{
  "arch": "resnet_bottleneck",
  "model": "image classifier",
  "dataset": "made-up road signs on poles",
  "train_examples": 245000,
  "image_size": 32,
  "crop_scale_min": 1,
  "horizontal_flip": false,
  "translate": 0.12,
  "targets": ["symbol", "outline", "face", "rim"],
  "num_classes": [28, 5, 12, 12],
  "norm": "batchnorm",
  "activation": "relu",
  "channel_attention": "eca",
  "depths": [4, 4, 4, 4],
  "kernel_size": 3,
  "stem": "single",
  "avg_pool_shortcut": true,
  "widths": [192, 384, 768, 1536],
  "loss": "cross_entropy",
  "init": "small_normal",
  "residual_init": "zero_last",
  "optimizer": "muon",
  "muon_scale": "original",
  "lr": 0.033,
  "momentum": 0.95,
  "nesterov": true,
  "orthogonalizer": "newton_schulz_5",
  "adamw_lr_other_params": 0.001,
  "grad_clip": 3.0,
  "steps": 10200,
  "batch_size": 64,
  "epochs": 2.7,
  "lr_schedule": "poly",
  "final_lr_fraction": 0.01,
  "warmup_steps": 510,
  "weight_decay": 0.0,
  "adamw_weight_decay_other_params": 0.05
}
Rows from block 12 of a small image classifier, named by matrix and row number. Rows with one number belong to one channel. Each number is 200 + 30 x the weight over its row's rms, rounded and kept within 0 to 999. All counts start at 0.
After each channel's rows are labels from the 100 images, of 14976, where the channel reaches its highest value: "strongest on" is what is common among them. Only what is clearly more common there than usual is listed. The data: made-up road signs on poles. In brackets: how many of the 100.
# convs1: 3x3 conv, stride 2 (model.blocks.12.convs.1.weight, 384x384x3x3, each kernel summed), inputs 0-191
# convs2: expand pointwise conv (model.blocks.12.convs.2.weight, 1536x384x1x1, transposed), outputs 0-191

convs1.135,207,134,236,249,216,211,184,173,206,163,192,183,208,207,210,240,219,196,183,160,244,236,190,170,192,160,188,213,209,198,202,195,203,211,184,245,251,188,219,251,219,187,213,184,155,241,175,144,174,172,211,213,166,164,270,241,167,219,196,236,215,164,162,205,186,198,140,188,184,202,179,204,218,183,204,244,182,260,200,224,172,207,197,175,178,248,213,205,239,191,252,202,199,161,133,196,224,218,199,214,233,212,199,245,183,222,181,206,159,199,199,215,171,133,175,185,181,245,182,240,196,184,139,157,182,198,188,189,238,215,182,149,218,162,156,175,230,155,212,218,176,258,208,207,170,187,126,205,223,213,218,164,249,198,177,143,193,266,184,232,193,206,184,146,200,178,188,231,189,170,172,186,153,185,252,225,212,154,193,153,143,201,205,213,180,208,191,171,233,197,165,205
convs2.135,178,219,171,163,175,149,151,222,254,126,180,171,206,151,220,233,181,200,175,201,166,240,165,190,161,200,220,176,237,149,250,139,212,210,196,206,214,182,191,186,210,178,191,174,314,223,207,175,174,173,240,178,181,185,241,179,200,247,232,194,202,205,255,181,237,233,161,229,237,206,159,186,163,211,254,152,155,232,242,164,194,216,169,198,184,212,171,146,230,196,207,162,173,208,177,240,158,198,225,161,199,138,220,194,229,172,225,247,218,198,278,217,211,255,189,219,216,195,274,222,225,188,187,180,157,202,198,215,141,159,199,200,204,211,180,271,231,205,265,176,208,204,251,231,182,230,180,222,230,204,138,194,204,206,183,208,176,156,178,183,205,223,227,206,193,218,197,182,198,221,156,158,222,226,181,198,141,240,119,229,141,239,196,243,225,240,188,158,194,183,193,113
strongest on: H (68); Z (28)

convs1.268,177,183,256,189,218,223,200,151,177,177,198,230,192,246,217,155,212,164,167,188,211,181,158,216,160,146,215,210,204,208,154,199,201,223,229,174,162,167,193,181,161,250,211,193,233,179,231,243,195,231,233,184,197,204,190,239,171,205,206,175,205,231,239,180,195,168,122,204,172,234,200,175,208,206,250,217,198,246,219,203,224,216,234,243,205,120,160,218,221,161,240,206,191,217,178,221,199,254,216,188,187,203,201,145,271,209,192,212,188,180,216,157,249,228,225,202,197,199,190,152,160,172,194,193,230,204,266,208,199,199,231,169,224,193,156,191,171,178,199,184,228,210,184,187,237,187,259,181,218,187,203,200,223,268,189,201,244,183,172,192,176,184,229,207,211,187,232,188,214,149,231,251,193,177,204,172,193,242,139,244,131,200,217,201,158,185,194,209,180,246,236,200
convs2.268,185,185,182,156,167,173,159,226,182,207,180,219,200,232,221,231,187,199,196,200,226,180,161,243,221,198,204,202,227,222,209,195,169,189,207,264,122,175,224,212,224,204,147,186,248,212,112,203,168,210,174,190,204,210,253,216,212,182,233,209,166,203,163,189,182,158,254,153,229,197,162,155,180,215,172,155,161,193,164,194,208,224,197,209,175,230,178,219,235,147,271,204,191,131,158,207,174,177,206,233,194,212,151,236,188,263,249,213,186,188,199,185,181,244,219,160,177,142,181,199,206,213,153,204,185,195,238,157,253,211,205,183,200,248,170,244,231,228,181,211,191,220,200,178,184,211,166,156,159,141,226,201,205,217,184,112,172,203,162,217,163,167,187,166,233,154,206,181,217,224,214,199,194,204,199,211,245,215,229,226,156,163,207,237,201,204,174,186,229,238,193,210
strongest on: H (59); T (36)

convs1.9,187,177,301,229,264,217,182,196,228,187,179,160,196,186,196,205,197,163,197,196,174,177,195,181,211,211,218,184,166,245,188,203,215,213,197,234,154,175,241,239,178,257,192,219,237,195,181,230,227,193,142,249,205,202,154,172,170,195,197,209,207,181,218,154,172,194,175,173,188,211,165,180,181,238,210,247,220,244,184,225,182,258,201,217,182,106,159,208,197,187,191,219,203,174,206,225,225,195,214,205,136,228,187,176,223,140,207,214,213,216,222,175,228,234,120,213,184,212,193,153,200,184,207,179,219,165,189,177,170,221,194,208,192,243,199,193,160,180,197,191,221,203,224,169,170,221,193,184,256,236,241,217,205,200,189,205,214,165,159,143,167,159,265,165,206,177,218,178,151,215,180,190,193,203,222,176,178,171,215,192,210,148,193,216,241,174,119,184,206,183,141,155
convs2.9,199,164,209,171,230,202,182,183,194,215,192,221,181,161,174,287,205,258,177,223,231,197,178,217,209,237,241,218,186,217,208,208,205,148,173,243,192,205,140,214,212,193,189,183,207,207,220,229,264,186,175,193,259,149,234,249,200,196,178,202,161,225,198,153,224,204,180,200,206,235,233,231,188,221,254,232,170,190,187,190,124,235,219,199,188,236,232,227,164,245,225,197,195,225,239,180,214,197,178,200,154,218,208,241,251,230,233,207,198,192,186,228,252,204,195,221,198,232,164,175,210,211,176,230,225,216,189,192,255,146,225,156,227,201,190,160,204,203,246,211,233,153,217,211,181,218,218,167,134,188,186,167,220,237,151,208,226,164,253,205,194,206,260,225,200,198,246,212,270,214,281,215,213,202,256,232,187,190,171,241,216,192,227,230,206,207,166,221,168,290,213,287
strongest on: 50 (88)

convs1.303,193,184,254,155,215,211,171,190,164,187,213,195,169,270,211,208,175,201,216,163,206,259,192,226,189,196,199,195,204,126,210,213,198,200,213,166,209,185,207,212,178,179,210,226,140,193,190,173,166,216,232,221,243,197,267,198,148,242,222,239,167,197,160,177,188,204,198,223,154,194,183,201,240,219,235,234,214,248,184,245,217,256,169,180,187,171,197,231,189,222,281,129,194,179,172,255,182,257,133,147,248,143,221,199,211,170,238,189,203,210,235,173,179,224,190,228,176,268,187,77,237,200,203,216,183,209,194,202,119,223,205,246,190,182,207,201,194,172,176,188,199,208,183,188,185,182,191,195,206,161,211,165,186,217,192,231,232,168,173,173,202,184,201,180,187,211,192,203,183,221,183,164,185,213,207,205,251,196,144,177,158,188,211,181,168,201,202,211,218,212,175,178
convs2.303,183,233,202,218,253,174,173,218,152,223,230,224,246,145,130,157,215,217,282,181,228,144,230,256,226,197,179,167,187,189,210,110,214,199,172,222,216,214,235,201,201,182,194,201,170,174,179,212,182,191,192,174,277,227,208,204,251,216,164,214,246,184,150,190,174,202,158,260,131,196,228,224,182,170,235,164,242,222,208,193,165,228,180,202,162,195,213,195,181,187,201,151,185,211,227,197,283,212,262,199,260,235,210,222,219,201,238,232,150,209,184,215,210,141,229,150,165,175,207,178,177,167,145,179,222,239,196,184,259,174,155,193,212,172,147,146,234,258,144,244,242,230,248,179,163,223,238,207,137,209,205,210,225,215,199,198,212,217,168,187,191,188,183,201,207,172,196,235,156,203,154,244,164,191,182,196,189,198,221,180,182,193,192,147,221,208,195,205,216,193,200,226
strongest on: H (63); E (28)

convs1.291,181,192,202,190,157,223,179,203,212,203,222,198,153,225,167,177,212,173,168,175,130,212,212,175,178,189,193,202,229,171,158,242,213,244,155,198,220,142,157,231,212,170,198,156,194,178,205,192,191,226,211,239,213,243,212,182,191,221,228,187,212,234,253,124,228,268,193,183,233,214,205,197,192,176,176,215,198,180,189,135,211,214,166,191,211,239,187,233,204,178,165,192,175,220,181,206,170,208,224,158,162,189,197,134,191,220,207,236,187,230,209,188,243,166,205,218,228,209,249,157,241,187,173,192,227,204,249,197,144,183,245,220,198,172,183,224,160,177,233,183,196,147,191,204,224,193,191,190,202,222,187,177,161,179,213,209,212,177,138,193,222,178,225,226,189,250,193,147,197,217,157,195,238,167,197,193,169,203,204,272,177,181,175,195,195,222,220,213,211,171,174,186
convs2.291,214,176,225,159,175,161,207,223,198,107,258,196,176,200,154,194,167,257,206,190,228,227,243,207,203,180,157,208,188,164,185,225,221,240,193,185,153,188,127,192,212,180,209,187,227,247,218,189,238,159,130,213,179,181,186,200,197,202,213,207,224,179,204,241,258,207,207,168,209,185,221,206,172,166,183,189,179,178,166,212,175,213,168,192,200,254,193,168,259,190,157,258,138,134,288,208,207,168,220,178,204,170,141,215,208,153,204,232,234,220,212,111,198,214,198,217,179,261,199,224,228,236,289,150,195,233,202,183,190,178,188,167,203,212,225,162,192,147,175,202,223,193,187,219,294,276,204,215,180,208,130,211,155,203,165,184,177,195,191,174,204,199,183,273,181,197,214,234,220,145,183,141,206,232,194,196,211,225,205,195,220,193,183,206,215,243,182,198,208,251,215,176
strongest on: 50 (90)

convs1.286,199,232,203,233,239,204,166,180,211,200,222,145,245,199,223,240,244,214,198,235,173,167,160,183,224,228,230,190,193,166,203,216,227,181,188,204,244,230,201,210,165,221,196,173,202,191,195,224,239,163,238,199,190,217,212,177,188,170,183,160,233,170,158,236,203,185,241,195,232,175,192,192,219,251,231,202,230,157,230,190,213,204,228,233,161,208,210,199,235,140,216,226,168,241,245,187,174,146,169,163,192,219,212,171,188,229,122,241,157,191,258,121,211,229,215,222,191,202,186,180,245,201,189,253,220,250,164,183,159,206,190,179,242,187,183,166,238,165,179,165,194,169,173,256,146,214,159,239,145,199,154,235,232,197,168,179,238,150,244,165,166,225,158,193,270,190,214,196,241,148,204,233,148,217,187,210,242,213,199,201,163,215,181,229,191,196,181,167,188,245,173,229
convs2.286,185,191,198,238,158,168,237,176,186,211,209,259,204,198,185,178,227,169,215,193,202,162,249,193,151,202,227,240,185,213,204,210,213,259,227,280,217,212,207,230,185,232,215,208,186,210,167,177,166,180,178,183,222,200,211,234,190,232,225,194,228,215,244,194,145,162,182,146,260,160,211,218,195,246,159,218,274,147,171,180,231,258,213,203,209,222,205,233,183,190,202,201,204,278,193,192,168,204,190,213,218,197,116,223,221,234,135,200,207,181,197,232,116,203,133,203,210,233,220,206,254,180,212,179,199,213,174,155,197,211,207,184,176,186,150,177,191,149,162,151,194,211,158,236,189,153,248,193,182,250,228,204,213,225,218,217,177,246,172,189,205,184,205,217,166,253,226,170,250,166,189,263,239,177,203,191,225,172,243,164,222,207,206,162,165,154,219,219,216,231,193,195
strongest on: pentagon sign (53); 90 (34); white rim (27)

convs1.128,179,149,195,211,152,179,144,227,187,208,190,244,186,213,215,188,178,235,193,223,212,226,196,207,211,147,199,184,200,179,182,248,176,195,202,173,180,156,184,204,188,196,215,187,216,226,196,198,154,218,186,163,175,160,184,184,211,240,158,207,181,202,235,207,209,204,208,219,132,175,202,202,226,200,203,252,185,220,193,216,234,241,195,166,198,203,207,196,202,218,151,144,135,183,163,226,175,271,184,145,202,224,168,229,196,177,172,177,250,192,183,237,188,137,187,181,228,170,175,116,151,199,216,172,151,185,232,254,173,198,201,246,160,241,208,239,165,255,189,202,198,136,175,224,181,205,217,178,231,195,213,200,239,198,199,187,251,202,210,142,237,156,194,210,190,138,249,252,216,203,229,157,180,195,207,233,193,147,227,206,161,175,190,206,164,208,210,189,207,146,185,153
convs2.128,196,209,254,240,199,155,224,226,215,111,184,218,174,194,258,174,181,200,187,250,139,209,186,233,159,191,228,209,178,203,250,208,166,224,225,187,191,226,156,193,173,213,213,195,224,174,265,210,195,201,161,291,204,182,239,221,226,214,140,179,205,250,142,191,200,242,234,216,205,233,176,186,163,252,178,144,209,202,175,199,213,221,216,198,243,233,205,181,164,212,230,254,197,257,273,155,194,224,220,191,186,241,220,162,235,145,156,187,191,172,230,133,219,159,263,185,263,220,215,211,232,198,244,155,187,171,230,230,190,220,252,197,170,198,235,227,183,233,127,162,195,250,224,200,215,244,234,222,203,247,163,183,167,153,180,201,226,175,192,164,203,188,198,254,182,195,198,245,215,259,220,243,202,198,201,208,160,252,283,115,271,201,207,203,156,216,172,245,181,228,191,180
strongest on: 50 (85)

convs1.71,198,216,192,204,201,160,218,185,190,174,191,152,211,183,186,125,197,188,179,196,190,163,201,214,233,193,212,216,192,165,191,148,164,216,220,205,247,243,196,242,183,168,220,145,228,230,195,182,186,200,190,228,228,123,204,199,233,228,173,162,173,188,181,198,183,195,205,188,229,243,217,176,153,162,205,208,196,191,173,183,221,239,212,213,210,202,206,169,178,219,222,233,218,169,239,178,249,232,265,209,244,200,201,136,216,268,222,172,186,192,200,257,207,190,227,145,204,267,216,288,228,211,190,209,159,239,181,235,222,171,170,237,168,153,174,192,240,197,165,248,207,216,234,217,161,204,218,178,200,195,155,225,144,264,198,226,204,220,207,235,207,221,199,210,195,188,227,220,230,213,223,181,243,186,244,133,194,213,172,252,198,258,217,177,256,244,233,277,187,179,224,244
convs2.71,194,210,195,190,234,195,258,180,215,122,212,227,157,227,154,165,212,173,170,228,197,193,219,159,181,227,247,185,197,236,115,228,228,268,207,175,168,210,221,196,207,200,228,203,188,217,189,204,225,194,190,228,116,209,172,215,195,224,235,215,210,161,260,250,196,247,215,184,180,256,237,210,198,237,135,175,224,189,182,202,207,158,215,203,149,236,248,281,209,214,216,238,214,186,169,248,158,183,205,166,249,206,149,170,175,188,192,219,270,219,207,208,190,224,186,198,165,161,191,194,196,214,174,199,201,160,226,248,220,213,176,233,241,232,192,189,249,217,190,204,208,180,213,127,152,215,211,208,203,174,203,232,249,258,197,200,211,242,208,203,165,232,199,237,192,202,211,208,186,203,188,184,193,181,201,192,214,206,117,259,215,183,182,161,205,234,220,189,215,243,180,238
strongest on: pentagon sign (50)

convs1.260,213,231,192,167,281,246,199,239,169,202,192,162,177,193,188,204,209,165,191,209,213,200,188,277,205,184,223,201,235,200,119,171,190,199,188,200,228,207,236,185,181,212,167,195,164,174,200,259,172,186,179,222,189,215,249,145,221,210,226,164,220,189,243,174,149,206,230,198,237,196,183,237,140,281,185,210,202,191,155,138,223,169,198,190,213,177,189,234,182,241,228,141,228,193,188,143,207,239,150,219,212,161,187,143,222,196,216,196,169,164,174,226,212,167,256,180,193,208,196,170,269,196,215,224,197,180,162,204,204,155,162,176,190,178,218,139,169,227,205,213,176,182,165,192,168,202,166,174,203,176,195,221,227,189,170,186,127,212,196,183,205,204,186,182,205,217,248,185,189,221,139,232,259,190,244,234,231,214,213,198,202,186,130,187,154,167,196,187,191,156,179,213
convs2.260,205,190,172,228,222,158,216,196,193,193,196,223,198,191,193,231,194,171,203,199,169,168,154,240,199,186,159,207,196,205,165,136,184,221,216,298,187,185,209,175,234,204,198,223,290,219,277,164,134,161,197,178,326,214,195,148,187,221,187,200,230,256,220,219,202,167,152,228,210,193,210,199,232,233,198,204,168,174,155,221,177,201,195,206,218,235,230,189,186,224,156,202,148,216,150,232,185,184,164,191,178,175,242,191,172,212,204,173,213,216,251,233,184,167,204,189,206,253,207,217,137,209,188,188,225,172,208,150,155,205,161,193,250,261,149,174,190,208,176,179,241,210,231,194,193,157,237,158,230,231,170,234,222,187,177,196,156,194,168,255,201,225,195,188,240,187,172,232,184,213,139,206,221,207,217,225,166,185,147,249,166,228,204,200,203,231,181,212,195,217,204,210
strongest on: H (56); 30 (44)

convs1.194,186,217,164,223,203,205,186,199,193,205,156,190,214,236,168,198,191,185,190,199,220,202,192,192,192,227,159,214,186,203,227,205,178,191,222,210,186,181,197,194,164,156,210,195,165,187,197,192,165,194,204,170,167,240,200,194,150,167,204,170,124,227,199,129,182,164,197,179,223,224,232,199,217,169,202,192,237,236,158,246,224,157,209,295,181,183,179,233,175,197,144,182,202,182,182,216,187,225,233,213,212,159,220,178,143,193,244,215,187,199,158,190,189,166,191,197,226,172,172,218,180,186,241,190,166,193,224,188,158,105,220,221,155,169,204,198,234,262,201,162,223,174,204,196,247,200,161,246,198,208,194,129,191,200,187,170,193,170,166,222,199,200,121,235,198,202,176,205,125,231,201,200,178,206,160,232,189,179,174,231,243,236,190,187,185,183,186,266,172,212,140,156
convs2.194,157,181,179,210,215,198,260,257,164,159,222,230,239,130,198,138,232,240,163,184,161,179,235,168,229,199,174,228,224,201,165,249,234,204,193,161,152,189,216,213,183,219,209,189,226,219,209,188,199,181,154,203,202,240,169,193,185,168,181,208,174,213,196,218,141,214,217,151,202,243,197,200,219,235,215,217,209,211,224,215,195,215,162,193,111,178,239,157,215,203,203,170,209,249,132,168,196,183,175,154,209,267,195,225,168,156,265,209,171,174,161,214,188,177,212,215,177,242,147,234,222,211,173,245,205,208,216,196,147,187,178,169,170,169,209,187,174,220,166,179,292,186,215,215,185,231,214,149,192,209,269,181,201,207,150,201,198,197,130,221,233,214,206,178,169,170,237,250,218,277,230,194,236,216,224,190,260,240,205,184,214,221,166,174,185,229,219,190,191,218,244,195
strongest on: pentagon sign (45); T (43); H (33)

convs1.321,203,170,219,182,210,235,173,243,194,187,192,201,199,179,228,161,196,179,180,198,175,143,164,229,197,178,237,200,211,195,229,273,233,262,172,210,222,185,235,238,198,155,173,197,204,165,224,187,230,163,170,238,189,204,205,193,212,175,198,205,170,199,234,249,169,190,168,179,141,190,227,181,220,166,198,176,203,240,166,202,199,230,168,271,230,175,231,235,203,257,199,118,196,195,211,204,199,255,194,207,177,236,228,179,183,192,201,186,230,180,208,174,171,232,185,206,208,201,182,202,210,205,185,177,209,208,174,246,223,166,219,224,196,205,186,160,226,235,178,146,221,169,215,235,146,192,171,195,183,182,189,153,205,214,201,182,241,195,154,189,205,220,173,202,190,186,225,171,209,210,254,117,238,193,209,226,208,225,204,183,197,222,156,178,174,237,201,194,190,326,167,178
convs2.321,184,214,185,204,196,144,218,193,155,209,196,205,199,214,169,225,177,206,137,198,288,194,191,170,179,190,231,156,218,178,191,208,161,194,219,173,168,179,202,217,218,195,199,190,206,183,189,164,211,173,194,171,199,240,184,263,197,214,211,169,262,218,170,218,222,240,179,166,194,233,233,182,179,233,280,212,179,203,149,175,206,199,210,212,211,211,179,208,189,216,203,164,164,198,186,238,208,255,158,198,205,164,203,212,208,156,212,231,231,216,205,217,210,183,190,193,191,220,260,188,254,232,160,222,233,204,189,194,231,194,135,208,170,183,235,250,214,226,203,200,163,180,225,195,203,169,230,171,221,239,190,205,242,146,204,163,158,236,166,188,200,243,217,160,201,159,123,209,212,213,129,244,183,178,180,247,171,199,218,145,195,172,212,203,216,243,200,215,205,253,213,182
strongest on: ring (47); 50 (40)

convs1.176,223,207,180,213,229,204,203,172,199,228,238,230,224,223,210,207,186,234,161,189,200,177,216,184,212,247,227,209,221,174,219,158,226,181,222,259,193,242,171,198,240,177,231,204,207,233,267,150,186,190,216,182,200,186,206,187,206,185,174,271,164,236,160,198,231,205,187,199,186,228,209,225,221,171,251,207,181,177,171,218,235,170,199,223,198,201,155,173,209,165,209,197,159,227,194,178,236,185,170,160,167,177,191,215,208,173,175,212,199,179,204,183,210,191,253,184,206,187,157,200,230,181,178,182,176,200,207,147,221,190,265,156,216,259,228,165,206,215,201,160,168,176,174,212,194,194,225,239,207,230,203,209,233,193,267,192,182,192,208,224,162,196,171,169,225,148,203,241,176,188,286,177,167,179,140,150,187,256,194,258,176,234,211,211,246,229,216,199,184,216,237,196
convs2.176,198,165,176,161,205,198,235,236,209,205,168,162,168,192,157,126,206,174,127,131,221,193,190,158,218,208,218,175,183,217,222,220,248,262,214,263,225,195,205,192,178,215,159,169,193,212,214,233,203,156,185,214,204,212,145,196,208,167,248,189,199,177,177,213,227,173,217,119,201,196,226,206,202,201,178,212,214,174,165,226,247,208,152,190,207,213,158,237,193,216,188,228,211,185,141,207,173,200,222,233,192,195,166,207,266,222,230,247,199,188,236,200,209,191,139,225,205,180,181,205,154,257,217,219,155,245,207,188,162,212,198,176,185,214,184,178,216,167,124,186,178,212,168,197,233,163,172,209,180,217,163,213,242,210,211,178,176,205,180,221,239,146,180,156,220,174,225,206,177,185,237,203,238,196,122,177,181,248,227,193,208,161,232,273,189,178,150,225,222,232,202,221
strongest on: pentagon sign (67); black face (29); heart (26)

convs1.378,224,221,200,218,192,226,190,184,265,210,185,150,222,150,209,162,161,206,163,173,216,191,185,186,214,182,233,188,175,196,210,210,179,264,255,242,172,240,182,221,223,206,257,167,201,200,228,197,227,242,172,228,189,201,155,189,185,231,206,271,210,210,224,245,240,192,202,231,211,224,178,210,162,188,233,278,186,195,256,216,189,240,199,201,196,175,190,211,188,202,194,265,189,218,163,188,222,225,211,164,153,224,210,182,211,225,239,173,240,185,201,249,247,157,217,236,179,238,197,242,187,196,152,236,218,185,162,184,231,203,200,187,185,226,151,146,198,216,234,182,176,206,194,182,164,215,220,184,231,200,208,261,187,169,243,221,221,232,147,164,217,211,203,150,211,177,207,236,221,156,197,201,259,163,194,197,226,214,148,241,174,184,194,208,247,241,193,161,202,161,211,200
convs2.378,205,198,231,170,188,164,218,223,233,228,204,226,203,235,166,218,216,150,175,155,222,217,201,184,190,196,249,163,222,225,278,133,191,232,198,186,232,232,103,212,192,206,225,242,233,204,232,231,200,168,231,153,239,203,212,161,214,201,193,218,223,219,177,217,171,244,197,228,175,178,183,160,131,202,300,161,216,219,208,248,238,207,207,200,144,238,232,195,202,193,156,195,148,220,173,166,228,237,202,186,227,233,201,174,206,179,238,235,212,149,190,244,236,210,192,212,166,228,203,172,179,175,259,153,163,203,215,208,195,163,200,189,110,226,224,231,130,240,179,243,238,205,213,205,191,207,233,171,219,191,223,169,154,252,197,174,160,209,254,230,166,203,206,128,176,233,233,159,156,239,235,267,230,227,179,168,229,204,211,186,209,159,201,210,223,173,199,203,182,180,182,191
strongest on: ring (45); 50 (33)

convs1.331,218,115,172,215,203,195,225,199,193,213,199,185,253,235,199,265,183,255,203,209,194,201,183,231,159,137,194,226,156,182,179,250,188,195,148,210,219,213,171,208,233,192,188,160,184,185,172,224,259,151,172,208,187,246,188,192,222,187,194,225,228,207,185,207,208,220,200,198,212,154,184,185,204,180,187,217,161,215,196,267,235,248,195,289,239,163,166,238,223,239,176,231,225,222,197,216,188,224,222,177,235,215,192,256,205,190,185,193,176,215,184,213,261,218,244,221,203,236,213,210,155,168,205,228,212,190,255,254,190,262,199,262,224,214,233,221,244,206,201,227,232,199,177,185,118,201,137,246,240,199,154,134,272,209,196,208,210,132,210,179,210,195,227,198,226,162,236,186,219,225,194,135,214,247,206,153,206,188,225,205,222,234,174,214,263,221,179,197,201,293,222,183
convs2.331,197,219,188,136,228,178,199,215,189,228,212,175,185,234,196,192,238,257,181,258,187,242,158,211,175,201,254,163,221,202,258,186,249,252,152,162,226,229,233,209,172,195,205,188,266,167,184,206,227,272,202,231,240,202,251,167,143,191,161,185,177,212,144,192,192,218,189,205,205,161,213,256,179,177,208,220,237,194,200,220,186,165,203,194,227,192,212,200,170,201,198,144,176,189,264,239,273,216,206,124,189,182,188,213,122,187,227,151,162,204,175,198,166,195,240,170,203,202,191,195,233,203,186,187,184,216,219,200,209,147,230,244,180,152,195,252,220,218,257,204,139,221,225,211,224,232,255,143,193,219,201,187,200,233,252,241,231,224,167,168,179,214,195,201,174,186,153,203,236,189,162,225,132,204,260,192,219,175,192,189,203,171,206,162,190,237,203,208,173,205,237,245
strongest on: 50 (46); 70 (34)

convs1.240,181,202,230,220,218,172,207,206,207,172,151,213,251,193,232,213,170,216,209,192,242,203,215,189,213,189,221,187,204,215,201,222,192,213,185,211,182,192,231,214,192,221,166,202,217,166,181,226,186,116,174,213,224,219,177,206,173,236,239,216,152,205,212,165,225,160,146,190,235,246,164,171,197,224,216,305,214,230,178,241,209,227,218,212,208,198,205,237,214,218,182,176,190,178,181,279,186,196,159,186,210,309,169,184,248,182,191,219,263,218,221,184,193,276,201,174,204,179,207,197,236,181,150,189,178,220,216,176,189,243,222,254,218,187,221,253,148,266,207,222,229,216,210,184,166,217,186,181,211,204,212,114,202,200,198,216,280,192,155,191,215,202,248,197,205,189,159,179,182,182,214,184,204,121,201,195,208,243,250,199,178,233,184,200,251,219,163,190,204,233,166,135
convs2.240,175,211,196,190,168,205,236,159,222,156,154,230,203,143,165,265,203,148,185,230,172,168,155,203,151,186,232,207,222,216,206,244,192,200,205,231,225,244,243,217,184,185,163,200,175,217,216,247,238,228,224,119,185,222,226,245,189,206,228,209,194,177,136,181,231,212,137,186,255,190,194,182,238,165,196,186,179,167,140,178,174,183,211,193,235,211,175,229,216,182,265,207,220,291,159,169,192,198,232,249,191,206,177,229,197,162,222,189,210,201,201,232,270,162,200,148,241,189,181,175,188,190,241,229,180,221,226,182,249,185,199,229,218,198,189,259,157,212,247,195,202,199,236,205,200,224,227,303,219,198,148,203,188,225,205,205,234,203,218,207,171,179,194,169,209,171,184,165,202,196,208,186,199,216,185,201,209,230,156,201,193,188,241,171,185,192,187,207,172,253,199,201
strongest on: 50 (100)

convs1.116,195,201,225,233,219,151,216,191,205,178,223,205,197,226,203,163,191,182,215,203,217,235,208,152,214,157,178,204,238,185,239,235,173,157,255,182,200,201,190,182,245,206,206,237,218,191,108,209,201,195,250,184,240,249,239,210,185,155,216,222,181,214,241,203,204,142,146,208,188,208,200,209,258,221,241,183,184,197,181,190,170,193,220,277,231,161,190,185,156,193,205,220,154,231,177,185,206,150,208,211,219,206,222,145,164,188,213,204,146,211,165,153,195,153,163,171,236,159,191,213,209,171,177,106,167,230,209,104,167,182,203,194,211,202,217,223,205,223,210,218,179,206,198,216,202,180,262,162,162,215,204,198,165,199,228,160,173,195,218,248,112,222,198,191,226,221,153,221,186,185,219,193,147,213,173,243,205,164,193,249,184,172,219,226,221,180,204,193,218,190,144,214
convs2.116,206,195,217,220,214,186,228,202,151,237,201,204,244,158,260,184,216,199,223,237,168,204,204,144,144,199,175,182,215,239,177,210,198,247,230,206,217,198,181,224,196,168,128,153,215,195,216,223,201,175,159,216,219,202,225,193,165,167,212,218,187,204,162,195,258,192,179,267,159,172,235,209,194,186,242,236,221,204,189,234,208,175,207,198,188,219,198,224,185,194,192,214,169,197,243,189,159,196,210,241,203,183,248,217,219,188,137,157,161,208,228,161,188,238,259,140,245,234,224,204,180,228,227,260,232,251,207,175,190,204,192,188,205,183,255,211,184,189,205,174,226,203,251,248,216,248,159,194,257,198,199,172,210,256,207,169,200,226,230,215,165,177,187,240,230,185,255,175,247,209,240,207,205,197,209,224,167,218,189,232,191,208,199,219,208,206,178,180,199,187,188,208
strongest on: H (92)

convs1.371,189,207,229,171,271,236,156,175,180,269,224,235,211,193,188,169,224,156,204,257,218,180,158,184,182,174,201,207,158,219,165,185,188,180,189,219,151,204,179,152,242,261,178,217,210,171,184,231,201,165,226,206,232,187,226,194,206,194,205,189,192,232,188,190,243,276,165,136,216,152,176,150,169,212,176,171,194,196,183,202,190,132,159,226,150,175,170,192,165,187,151,246,228,189,237,178,202,140,214,183,181,199,169,189,221,174,189,202,171,195,223,156,192,253,211,218,243,182,208,224,200,194,212,187,170,184,250,181,214,215,231,200,169,206,213,184,241,172,195,178,194,222,190,195,241,183,217,177,185,222,258,210,244,239,207,228,211,200,246,197,194,189,228,211,217,214,190,227,160,179,219,235,183,221,162,179,213,184,254,182,212,179,235,206,182,173,191,167,179,235,189,214
convs2.371,232,216,163,231,163,228,263,173,157,219,216,205,193,165,200,187,209,157,172,210,219,255,172,174,245,239,243,183,174,215,188,214,257,151,192,239,189,180,151,193,202,204,202,230,222,168,198,170,264,217,165,211,233,190,231,218,184,253,218,204,185,204,155,251,195,179,160,218,275,159,175,234,184,210,224,229,243,203,223,190,165,157,209,203,198,172,228,194,208,221,179,198,205,185,201,201,214,173,227,276,168,122,181,218,212,201,162,163,167,175,197,243,220,166,181,199,217,175,218,164,217,213,280,180,211,225,217,190,226,213,210,205,242,215,265,190,198,194,217,132,193,187,217,250,148,224,182,211,235,131,200,223,191,181,203,187,163,193,197,181,145,183,172,178,166,245,180,205,200,230,263,218,145,205,263,134,215,200,258,156,199,164,208,217,177,231,209,188,200,166,171,182
strongest on: 50 (86); hexagon sign (46)